{"hop_length": 160, "encoder_norm": "groupnorm", "encoder_drop_path": 0.2, "encoder_kernel_size": 11, "decoder_width": 192, "decoder_norm": "rmsnorm", "decoder_norm_position": "pre", "decoder_mlp_ratio": 4, "decoder_qk_norm": false, "decoder_inner_norm": false, "decoder_tie_embeddings": false, "epochs": 8.4}
Rows from block 3 of the audio encoder of a small encoder-decoder audio transcriber, named by matrix and row number. Rows with one number belong to one channel. Each number is 500 + 40 x the weight over its row's rms, rounded and kept within 0 to 999. All counts start at 0. Numbers have three digits each. After the name is the row's rms in percent of the matrix's.
After each channel's rows are labels from the 100 clips, of 14976, where the channel reaches its highest value: "top examples" is what is common among them; "lies over" is the class under the peak. Only what is clearly more common there than usual is listed. The data: short made-up English sentences, spoken by a formant synthesiser in many voices. In brackets: how many of the 100.
# convs0: first width-11 conv (encoder.blocks.3.convs.0.weight, 112x112x11, each kernel summed), inputs 38-75
# convs1: second width-11 conv (encoder.blocks.3.convs.1.weight, 112x112x11, transposed, each kernel summed), outputs 38-75

convs0.82 086:465471555474542498537479483449432507473518501497482484481498531454479519509478529481497527517521502432473562418521
convs1.82 093:520531525452502433492478530470468507468527507501491470515483484509498422445501465445465532461427577502529483561499
top examples: /z/ (76); /w/ (64); "was" (37); "is" (32)
lies over: /ɛ/ (34); /z/ (29)

convs0.15 095:550435408501439482461381493475480523590522512519538489414483499473461502559571508453519481488507524547529520499461
convs1.15 092:516502553525475408520527472537518450468456494490472480501471513548508507460476510495474504535485484434519434513490
top examples: /ɛ/ (97); /z/ (93); "is" (76); "where" (47)
lies over: /ɛ/ (95)

convs0.29 106:558502474513463507541471510592517497402473503533492492496496503555491466421580469521481554496419494464494500480511
convs1.29 103:491573469452474507516421496504488484539473515516437489579509484444536511529497595533513575551467544545495450473504
top examples: /ɛ/ (73); number of words: 4 (62); sentence kind: question (59); "where" (45)
lies over: /ɛ/ (55)

convs0.36 107:586463620485481512516551545506495513562485479508489518525478488422549518372475467444500422494479497535536535558480
convs1.36 101:537431459540503553548401509578561479492516493455555482490497449488459525492443487466561524482494431530507496437481
top examples: number of words: 4 (57); sentence kind: request (33)
lies over: silence (79)

convs0.21 099:497560489457500418582575493546507502587519489457542547534511437452519530464496558484487518482474511536454432460553
convs1.21 081:517439489477583473485511507469518484477486436460486488435430508491566445488529480499540476490514518497506525465500
top examples: /aɪ/ (91); /m/ (67); "my" (55)
lies over: /aɪ/ (83)

convs0.42 120:518443573390515494557580483499498545561477480500499489491457417548439506475430442516451469485525502469497441510541
convs1.42 119:529520437486505484543432540525458468494490526541514513519494516393520391526528488524548575534539497536489416475527
top examples: /ɛ/ (91); /w/ (76); number of words: 4 (71); sentence kind: question (64)
lies over: /ɛ/ (76)

convs0.37 110:514497566503518439582407460489471487537504493430530516445470556454481522464489495537501530499553473476481563451537
convs1.37 091:489476606453534474545489488517487492389515513473453500522499538527502508565506500507488518546548543531495505557533
top examples: /z/ (97); "his" (90); sentence kind: question (71); "where" (50)
lies over: /ɪ/ (97)

convs0.102 084:552494459467519534514486424482500499570478490465534515517483541544472473478461441458491522465463519524435554556469
convs1.102 066:466479533493450454518488482452521523474499478569489493443503462551532548502466493593549480501486558540544507468481
top examples: /z/ (78); "his" (36); "the" (35)
lies over: /ə/ (35)

convs0.70 084:549453546403468567474550513506519512506471503472495491454499424473539496507539470486434507477540534455532490460506
convs1.70 088:476494507461530492466448475513499435511539462497445600498473497521457520480448523556539540526549491553481437571514
top examples: /ɛ/ (72); "every" (32); "there" (26)
lies over: /z/ (38); /v/ (30)

convs0.8 096:460484547381517456518476527553519513538419522443495467529486399517503508512512466537498512491445439508454482447550
convs1.8 096:460471456519533500528439544572513473514497498524486507498458462427451483531552526464460591485506479535502393453522
top examples: /ɛ/ (74)
lies over: /ɹ/ (39)

convs0.12 097:634495485546482510610427474464490443519501543482548518394451443535530524469504488522523497477500505441506548494472
convs1.12 056:550524479446447480470516400506525483445493440506522464453520508466524548517492651553498552569484556526440468533535
top examples: /z/ (83); "his" (42); "is" (39); "where" (37)
lies over: /z/ (37)

convs0.69 102:546513525478499476536451552513498477597534515425445437446490531501552569494513517461457530486504532479481516477507
convs1.69 087:571516583508543451525537504479517576464457457554570508492503482551459446542507527568542506518528562572592486539542
top examples: /z/ (100); "is" (37); "where" (34); "please" (30)
lies over: /aɪ/ (46)

convs0.19 099:548526535466523500549437510491471483470532520431452501461485454514514494509449511443469538512511481484510599480538
convs1.19 102:493427482495521435471441488481483491479530414503476511492538556509450463539551517556537553453454495567437473543554
top examples: voice: child-like voice (53); /ɔ/ (49); pink noise (25); white noise (25)
lies over: /ɪ/ (27)

convs0.100 098:481438548441575512535588417461494446521470500364486509539530471540545508500492398505518580491470503488490440563521
convs1.100 080:487478430472531439498545480531513468468446498550545444502585458446498509548499470508549480494539535509477544459484
top examples: number of words: 4 (60)
lies over: /ɝ/ (38)

convs0.60 092:581465544508455504519309523438491498460511507515485535493532532463538537443460530472473415517505506591531518486496
convs1.60 108:522457464484543486446504456518529522482459571527484491532508599540481516515497513514544440549493469500460584484487
top examples: /w/ (77); /ɑ/ (63); "watched" (47); /tʃ/ (47)
lies over: /tʃ/ (40)

convs0.79 092:547531459444471550434485552511476437546541523537527536401466453423532552456445534491537462484526508541552460567514
convs1.79 086:528419485549522526572529487594502564517446518480560547476566546421424427532496493443468546551471498512508541508508
top examples: /z/ (78); number of words: 4 (68); sentence kind: question (60); "where" (47)
lies over: /ɝ/ (28)

convs0.103 077:521407511473497457475532436505501447454497501444495496540492485516409456448598468484574526495463534531514556475548
convs1.103 144:454518501479498476515476537498509512492512498470457471482454507520505549529503441487432513493518520514428441535472
top examples: /aɪ/ (90); /m/ (78); "my" (72); "where" (30)
lies over: /m/ (72)